Weights of a small image classifier: 5200 steps, held-out accuracy 98%.
Rows from block 9, named by matrix and row number. Each number is 128 + 32 x the weight over its row's rms, rounded and kept within 0 to 255. All counts start at 0. Numbers have three digits each. After the name is the row's rms in percent of the matrix's.
# c10: first pointwise conv (model.blocks.9.c1.0.weight, 208x208x1x1), inputs 140-207
c10.0 099:090128041089178162157135137101141125122106130160163158120153114164099112102090181135111125143162137121125104122105123031144126123149127104122122085182117126106132084181143152090109114081121082127137111134
c10.1 113:142134161143097081141193083145106124091176086119124161159107150058141112134141147180140052127145086158159169155125086078170064149116150175150074148126128108148155202132131172124158099132107154113219172101
c10.2 103:103083120120142125133106130166103123078120104123099156127108176174194146133162084093132139107145050044113175082124158114138108118051075148109111106161094094084107167135113082186153108109060122121105112157
c10.3 101:090097178112178099149121145154124152144074165151118128149120095117159150134140101217069123144171115134111141066169140162153190098136158127087098114163103114169138093193134118151105079135134162137158144070
c10.4 100:160127116112131057151222139096116139087174111114159186168114134083125136120143145162079073143142165123215197121128125164134112120104056137069124082107148095152116125123090102129177082127155178161171171101
c10.5 100:110146152139186123130223101191144187109119133157169169124136114145045079148163170162165150187132154089146111113191131121086115117072177159080136161135164111157101132159113084146142120155081098105141133115
c10.6 095:096116089147150124095113101098152097205142112158154111135143154149113193109122101120111133106152113148061125172127112123132132153146171127187130174097160137123107073132118102082130083159100159159121145151
c10.7 104:130091135127049083041116121067104145096169099117190103134117134144146157160087173149089191179157166179046153141156123128099113131132074163083069171108095131127190137145123148170162091111103113144179098128
c10.8 098:115115107095098128120143134111114190163165156126155204133090170139182121100090105133119122090128194158109117146134148162153141139124173122049116135112107182150080123150179138104144117141080180121126152113
c10.9 098:132127086108110080184118124148109139144138140170126166147170073080125128094179086183164170170117121154164166138172149090122122078148106121154146118115138135141136137128130149140161133098099163131152175130
c10.10 103:182104136154063149142117139076129078176158188190142094137115119127150182187114135153077144064160108149130106164105159126120106116167136126112087106154093143139148145180142156175103098090138097161107155153
c10.11 099:171095145114127111090035147147124110152118114145088120143145105114187131115166137113089155129106125165125138133173138107152119154112129169177126115091194181139140106131091135146103178155169080071085144149
c10.12 108:119124130121103112151118122176117124099126119106109139094174116144055108155099123151184098080164111061102189142106160136134130070151165168171137126117083091151200164131129160086184133147164219176127168140
c10.13 103:151114146141101066092111129188084099184178178124108109149166111119116102123072109087085189157109146150144118096148114144134093093114168155090109162123164150096129136183175200144114091068165104067123106114
c10.14 099:143110160137111170107128114136182188115120092141122172083149179130175096140139145059080107111123115110074126116136123101148093135171151079169089178087138139124068091143137072140142101153135131108099125064
c10.15 105:076146128135141120143112092167124153104140135129136106113128074110138152195137106145178114151108151107183094187068126138121106110119110107113117115126110120135121108098143086110118211099105157132124189116
c10.16 102:135082173140122158089112161131101107133123143119123127138191131171169129166139107117093112171137126102044170167127128120107115131139120156102102137118126191168133073093139108176154113111114170115111123161
c10.17 106:121080114075111077054077169125114108109112073091160112100101098167172161137124080143143112071146170093137134185130132145149115154066116179063148119123127113164090102097132175132117137113135133094156057147
c10.18 101:113123135077123047110145177109123126191158171149092136157152161189187133148104064109115161131166156116114151190164149097098137184132127143093160142124141171193135144139114108181123122126123149198094133131
c10.19 106:125135137081123083076116101122147125121140092174102088116105176071197132097129126150108090146152163153127107173136151124104156152139136106165192143119144102120102137138110112116141167160146148113150136143
c10.20 099:076097159185166152144161123124165157105108105100131121080158169120109106175100135165173103130077185080133131167126149117168145147164157140200124098101164124139060092112098119117196087163123149147116089127
c10.21 109:164113154131113105153152194122151160132196119148111153176114167107162108116071156121145131154142160163114070176212139146173096123115158174137106165052113109095104169149096154150180081147068116123126097136
c10.22 093:162120141155180121131119068119129136175104102097136154125148119239170061116084078113088145105138113104142149127171099141158068128120126125117125117097174129194075098159094094162094049142122111102115193117
c10.23 096:138105093074151129118133111156138123093073147113138180170118108131081125091083113177163124186120117083148145101117136193155090137038101089117118111081077098130114083067122123136075167116123124075079067156
c10.24 091:141112100126155133163135174161113174152117121161094155109086168121133193098157153151127106130097178154174120118114103112134118106125163104161120073117082101075140149097120144112112149157112173128093196150
c10.25 102:103142172149135147153131158103177173082112155160065140112092144102113092136123134143162102151136139127166208079115175142155102125133110140100144163151128095163154074152172119106124136144155132125183165089
c10.26 099:126153126143120117057128084160124094163135132171098162103100146222125136140093087123180163101139113159120144157116120146118132160120104093057138109091100157133159160103125165165121147073140115162100102151
c10.27 098:082062139130187057145116200139151099115135160140091156133081095170082090127115102093097191094121120145129134158182134120106108162176121127075125141161146077069094199173151077193129116115109099120133095138
c10.128 098:138150204143092102097187106052154127111160069081122086084169148121197123197148122141098158171136153188102124198141180116160091121121128072163165110166121102188105089092144103118153111147169143198112170150
c10.129 100:073112131092143064119161108161180159172164112199088154111111092138141117122098051110146156128114084149079106111160151206121101152115109138171112119167145150071128128153147074075173138136120108054106067110
c10.130 104:081116089198110068162153082120127172085147114133149077089189115110122121131111098122152168139129117159148095130074093145131143211097145171103115181099129063136057167140154142106063142108215084118115130127
c10.131 097:104137200114121139111116121089145138081114139100161080128079092176155139099177062103078117105095124097101109146120085128134146109150123147097134065143067075129077125088147127111118119147141112127120113151
c10.132 099:147095113189082150132111141107106156169056137135115095150151149111143145108090109139217057097170097111107075116196118133101131114172073103131056109151064114113129133088077097103104061111097145132132112134
c10.133 101:113117137141123073173159071074083179131140177122148069134132167109148166120107118117119124123136188113119185127154079106171173133123156160108130105154135156125099129100200098139142152143110100096099121130
c10.134 093:136131111137144166108154069137105061114117111132138098175096157157171188071138101121115107153194085129140151157113203130129154163120146153114149108136174122220118053141131126125078114121085088146105178100
c10.135 102:157098158146146105182157139120126196089119136149081114141127183151132182122117141110114147166119105154088119091112143149068100086071087140133148100179098111099134148142092096153125164106109079126135063127
c10.136 100:092162151135096139149147152135137138098178090162109125163186073169173163180192107146124108109107098170198076112072105129100139125116140094118084137128129156117165074135089115116163084103183125176147043119
c10.137 098:152118140106167119113151129169133131124132133147145114041138163140128168018111116132155105094079171080115097109105120108125110069138094105177102100156123159085122081101086134089123126106099116142064156185
c10.138 098:088117155151159165118156119115090154105147145115082081099111114117149154163112117128123087156158163118136135130175163167114103170163098162095155164150112133143114127125160161121101089107066133048176119189
c10.139 103:138080111117107130198114104132161136096141176146186093131113122141127100162112118062194149114141129130157167117138141084125118084136113102190167188148115096104091075089091101184138086104163133150216148106
c10.140 106:152136185165137049158060130099134119177154162097122176119176121175123105136164149060126122112137121153134080118139153081094130114117154118113128154145104129208102127241105147145095095091140086150126065100
c10.141 097:120092103094162076115160146147113087134119083173122134107197108109095137102115151087140109088151053118133150162176090131159082156130101148164078138072124119135178169153138187097166134146151070127134079171
c10.142 096:117128137166105121096159139145118115109115153137124088111114139158047099173107126145120139146101136179106087172121112100143085129085163139122143122071065091126119087133164105104112086166129104112103117089
c10.143 101:144137139098083114066183152130135170145140096135163045145098090157138144106161085076146136130065082094131135176139103109127112132096147120121160205078075086094155130135132141156129167069094100135112134135
c10.144 103:085121113158078076106128134097126119082145121110092162099110166150065112119139107078093094127139125152180143130194079130160179127129151134156137089145168161131113218137150131141132171098087075126101095140
c10.145 102:159111129125095174132100113130177092171208080139118138100149119153089119164170155100185088101102092117091115164105147131125108122094134178196081100133145109073145129162123112135102132154129129108168176114
c10.146 094:067053149132064089167088122138188115065115198134105107131153182133167118118095111162151105154158078171215120115203131132120168081116132108086148166150119136133138154133186151092163148139160145138143111142
c10.147 106:141098134149172083088147120157113091089124133087142163168101099148213153105116115136125151155158118155150104148072136074068112152199085166102153115135149194166145157208117168100046116097139069122093130195
c10.148 093:099178105099148132165107107085103112114143178117157116125117132117106126112149145102155094095171166160137117131200020092157087098109120158177162096138195108088157141100164124127126130140183156130188151128
c10.149 101:115112151121144057098094134146090137114128077190105146169106081140101101095094127115170171126103161120155159160095137119152129130101076125117123172134123076187089091151074146105134179115181114145114157134
c10.150 104:128146150124117215128100093129198135079144130111093098113132154149132144130086044083074112092181091122165054125143196146137082099138117075096152098116119088115064105146108181161088096114123112109079142124
c10.151 107:069150101138107134095099146107118115172110099125135087138137122208166157082137166117159175124132123167113148083102137088149154134170065123093115111098031150129160125144110078028091060121112181085123146141
c10.152 105:125112169142121078076141144111081148117137068119181082132195137123131097090147074125105122109116113150141136174136160084116058126136158152124086120137148123127079159127162127138133143139072160109136098091
c10.153 092:115196144102141135108121092118102104117135106153123143124123105133165131095127199123182114066059105178044114116106120130138120105126123110088178122127103127177128144142183051069112135126085154174088110103
c10.154 096:093159164168145134111069184149165134137163113115255139056133130147134157137066146116088104121149060128140112118179133171103096101181100184126169176116164167125068109123141138102126141152135153183131078155
c10.155 098:207087100115129165124112145165108129175109148112101116119132216177108108121112127123094107133188117068078138077105181101169183078100152181116163145152157199110098110171144139086144135104098126156119112113
c10.156 106:075215146102099163103112233138150143134185077154110146133182127144151112189130096136091164115202113110113178118150139132082114096154160160152117122114096175150113178125053161171141133127105055183138111149
c10.157 102:083158113189125135119120168114155173126137091149098130155123122097106120104128172106122101131162115138066099154195169104099134173104139112113104149095158130114121143141118126119117194156187123225143059082
c10.158 091:110106184130114130171145103151132150167157105135058172167218132092147140120101091253178116098139127169153104152080140119147116112136136175080113114137052141124125134097107129107123096118105112097080131165
c10.159 101:101134105157155088176073153125047118121095077095131059134153113143073137147147080105083191126184112114058083127126058148156144126107104095145166115090171109157117068069113087129120072051151112170132148139
c10.160 096:118192117173087102162167131131106162143135093145081156131127153094137084119096124124164100077119149155070191125124168128109162098110095168138151080150146092110137141107123081132120137122101102094072161123
c10.161 098:119138219120146083099085150170132077128151079136119154066113102155182153093146115199158109089097139083105094132131174084180148186098146129136089118154172147152137136200085179114119141125165074097114177142
c10.162 104:184163115151113100168133119134113101195137081117110167143136118206135180151147145182138177097134120155134083134123101120094063113181138103133164143185143115113096152111144177175153085166131101098084088111
c10.163 094:079105103065128156130100131130097112102129108168137101130084145163098173116149110205130161124122129181163075121168165137197128068181138170128104130110148068148102169158182137105156174093116148125155159107
c10.164 107:128141098157068102159076119156120200112156099112125110108120138092092087056126144150131171124120100162194195100094164120143116147148130129080069139110138083171145130141098163125120171171114046091112135102
c10.165 103:119132141167182121114138124105129130134136163111118104183110159134200137112138167161082173168095164121160138082204132172171106186144133098125135074138125172092107126153193114092102128143114169082111142126
c10.166 093:088086110110193131076095146096071152168093079132159143095166128160126111119169202107163123134122090112113108114136097105167152142186081090106102116125092148098162121069109109130125151147136171181139101092
c10.167 095:128112143116197060132110033137171133120167089180148111120169147187163119145086095108115189102122114130160122107137108165105085131145161136095151161196102128073104041136114157141137135159147119118133095170
c10.168 094:123125118121126157149048049164064158144095122094133080152169116150116125081136151119085120149136114146078112138141093105191139127143086108140104121165136120113058111088111129128126162129110183096147129094
c10.169 092:135129126185104151140102124108176103125162113069091162117096173115129075158138145131153141179149119163173101111134179137165093106185121058101093133186087106134132185144128160105142152162164122166139180086
c10.170 093:174143115094192161060131166125108086152128090128068099141155092151166094064081156115163079120113120105091110142126179071212113132103094113141081137108057098101154143173118181087159141114107118109147087141
c10.171 099:157111145123104160125124127102099165098102101075087140127107118123110155128147176133161123051146180114162173095132048157145146091075150151123135105165125113137135079113107116142153154175131097169227117053
c10.172 096:068144122145143142111122087109132142148080182086089111113182153122092116104076160100077086106091122118118147116120172152153147082137117115130117106131085166118120155139168206134172150150107109141089116119
c10.173 096:172167107140087089165036039128098134138119093141089182153103136097133114115108168152080129154127147148166128199123155138114144170111081090145116149082070069182119112122120133184080091085131148093118090134
c10.174 096:106135141069164172155138181144107150103076153122165169066139106107093158171083123135140095129154178137119162102158184092146154076144141124059125076138124147129127091110163098081115156097162090096231119121
c10.175 100:088139082133181138052161126113113169119133144109127124113051118154140141087110154077135073105124189079157080113114130125110157067126094077174138109192109157150157084119162106180157130147165142144154134142
c10.176 096:145149114114142118074139154111175135089127080159171128112145101157107108178156158141159088148169131078116127108145132107075111151131131136122079100140134148185090154101140158125093105081046111202152114130
c10.177 096:091120154156097092161193066122129147143098152105154108076180160152156121126099095108124087164068102150112122147143126089149091101133185166184122111134117195163108151123147086152117109160148146109144136226
c10.178 099:094127217142120080101107161077104163147110107073160146128132204129126116097136181092210138159101140182113152111118184090086133130080106130109148099108173127112145143127083126148157114109130118138128178082
c10.179 101:117090126155105127175138130171170113115162126111088098148151133100130172120105101131153106104187126127091127138154132164158132204107209116142153117140127183110080109136090118094131081143045102152114153164
c10.180 092:117103105146073114101145127084114155194140158161055133162164068141159103164106072163138071167153128082120103127126111147174052111128136175118086092122122105119182109157112143119166179098117143072175130109
c10.181 092:097156121176124173070100124141145130126162147093147149141095136141154143099065118146157082136099164159112161140107136104101135064112105101122136118144164092128128124146119137098100186090087115157130084132
c10.182 105:121138093169099176150161166123100172104086133208082118098128099121096124135117206083082102100109084143070135128162111081100123161169177187128171075127146145083090154072107060113158139126131135107119167129
c10.183 094:075167118143119077141098130132123082190077141148100132132095097132150136073092114095094114168180094157122101110187118138169101134113143148158127086145127170091098096101120079084100100186113112129122159200
c10.184 095:116189139182091099132051142118096091118118150106110078188097107083126089113103126108140111191157114148084151110139108055168161150208087151135153072124167151134102089127134120130177145159114125168147128140
c10.185 100:114081069093112128123081113105204151093131134197107070160091138104237134117131095161158139130154108108149126163115121098052113176161099143142109165113174087069093140091148128130151118166099138131149104165
c10.186 096:099196182114214087128203153102125105132158133140090137102142170109096135147107108177175054073116124126101155102112088179161112146100125110121164095111147182126088125101130042116165149157145187125150149127
c10.187 100:131114104088169134091129153122134123190149098086142100144135000105117114156148154180074143129152084111113172097173101150166077087136077143110110163115088134118150156150098206132133099103123117053141208167
c10.188 100:123162181095121172204144133172130118122109153075079115122083121141111181176149088130220166158141139128126115093116111127161097041193129060081095132152115152140203137135091141038144101134098152175152091137
c10.189 104:055102137114187073146084104085137181094134120120176155082150149065150154105091156151138126111127098104133136131091132158154138113054108133140104139118098110109058154127121180165080109133047106152169102127
c10.190 098:112133189202118117112061198110144133138141134100144142109136148169117116182109118151166149152136162095118099169162112124052114146158098061138146102056147154129131138129096212170154160124173185107182084176
c10.191 095:148106130109141143116088102087152146145117152134108096088155144155165164081150104197143126129091166126118164089122185125172123119108113169125180192100126158177110133098139116144158112171169106166179153131
c10.192 091:155146155135125109147097054098118095113129085172166140120121141092136092191061065196147105145115092089163141142182146117135197122176144161087125123102173182107121143091114098132109115103143111122103096060
c10.193 095:157142082108122108151089128132181128134142161137138127148085119102165098165109128090058103169132086116128154121127167125132142120142129122166145117097116093074082148157169186137104117175110138130077159170
c10.194 089:166128164122146151179135096200088069155128066121106166140063068139199155105101080158095097065159111091114112091146185216158158105122093091099168164097111230175128087150152126100106140138151166147166107131
c10.195 095:124147131147096145153118133170178092135086088115074112108140059113148111151100126169171101162081132128106156143126073109124158158061135110160125079164115143078143091106065085131098047070129121161108132121
c10.196 092:088142144101111121079130177144155159112149092117119108097118145116097101150177133150184126126122150158096129107125087120111083128159130194142108112152115178072158094142140170071172107114134151032114073154
c10.197 092:124194150105109183140155119122085138128156125102115197119084096162141191167150144178125113094185100212132096051141161209117104156173112136074134114094079158160188178142112141100160095154136128136157153134
c10.198 103:188125082166119108069135127174113117221155151200096116106141181091084109101107125139147160132143127089159140078138139196058115163098120169146114088095151140135198141156125105110134126073129075120105136063
c10.199 103:143131144138185133165135116132134136095132191111107124096189194136068120126078175122107092087104151168180173141063112103168133107123102060188130083124122100114149149175148072143120126166192135178110092132
c10.200 096:083124183093146110097061079095125142117070149124151163159068134113131132164101161086131175128155128135143128131161150162146155081184152144174122123199064130124150142062135121086102114138189118080154152129
c10.201 099:189138095128101137118087157133104081134133117103059117172127180140076185139137083113155089116146146128082112079190117111101114132097086145147103158095099198155163084165170067183113077100140112122162096086
c10.202 094:101143116148113113116100127189147091102146096148152131166156161176114120128160142124176144171145084131127132122137086086121161106134146152135129091121157051121116107127146167149068147066166122120158177185
c10.203 097:145162078145130112135054196139104193122051111133083111185110139115114147135178100163172085167089136136148149144130139150161097140090155062108113125107143133134113153076139159124118136136087102112112112062
c10.204 101:103139170089125139105155141143129131117152109117118179132112154166239099148107059073194153113130173148089117150138175126054093155103159117129110100125151110089165121131155085185162088158150148130101130114
c10.205 090:098163126128132150120090122122106112101133121090149182145146087140104135102110081115155150139078194155109133171135179176144105125133097122103143111150119116151136125096135156114110109103149182128121138137
c10.206 096:162105149113180093115165135134085102121125148061139119096157165142122129158152116073098184050230112149144131102150133096185058091097143072126110113142162234164091196080106110100152195096095098117135175119
c10.207 089:150111078106093136154162114131109091084102205109119122114095142109121101093152175152091089093139058105126160107120061122093106119149151152120120179137107117156085160159125108128077138099131119098155139149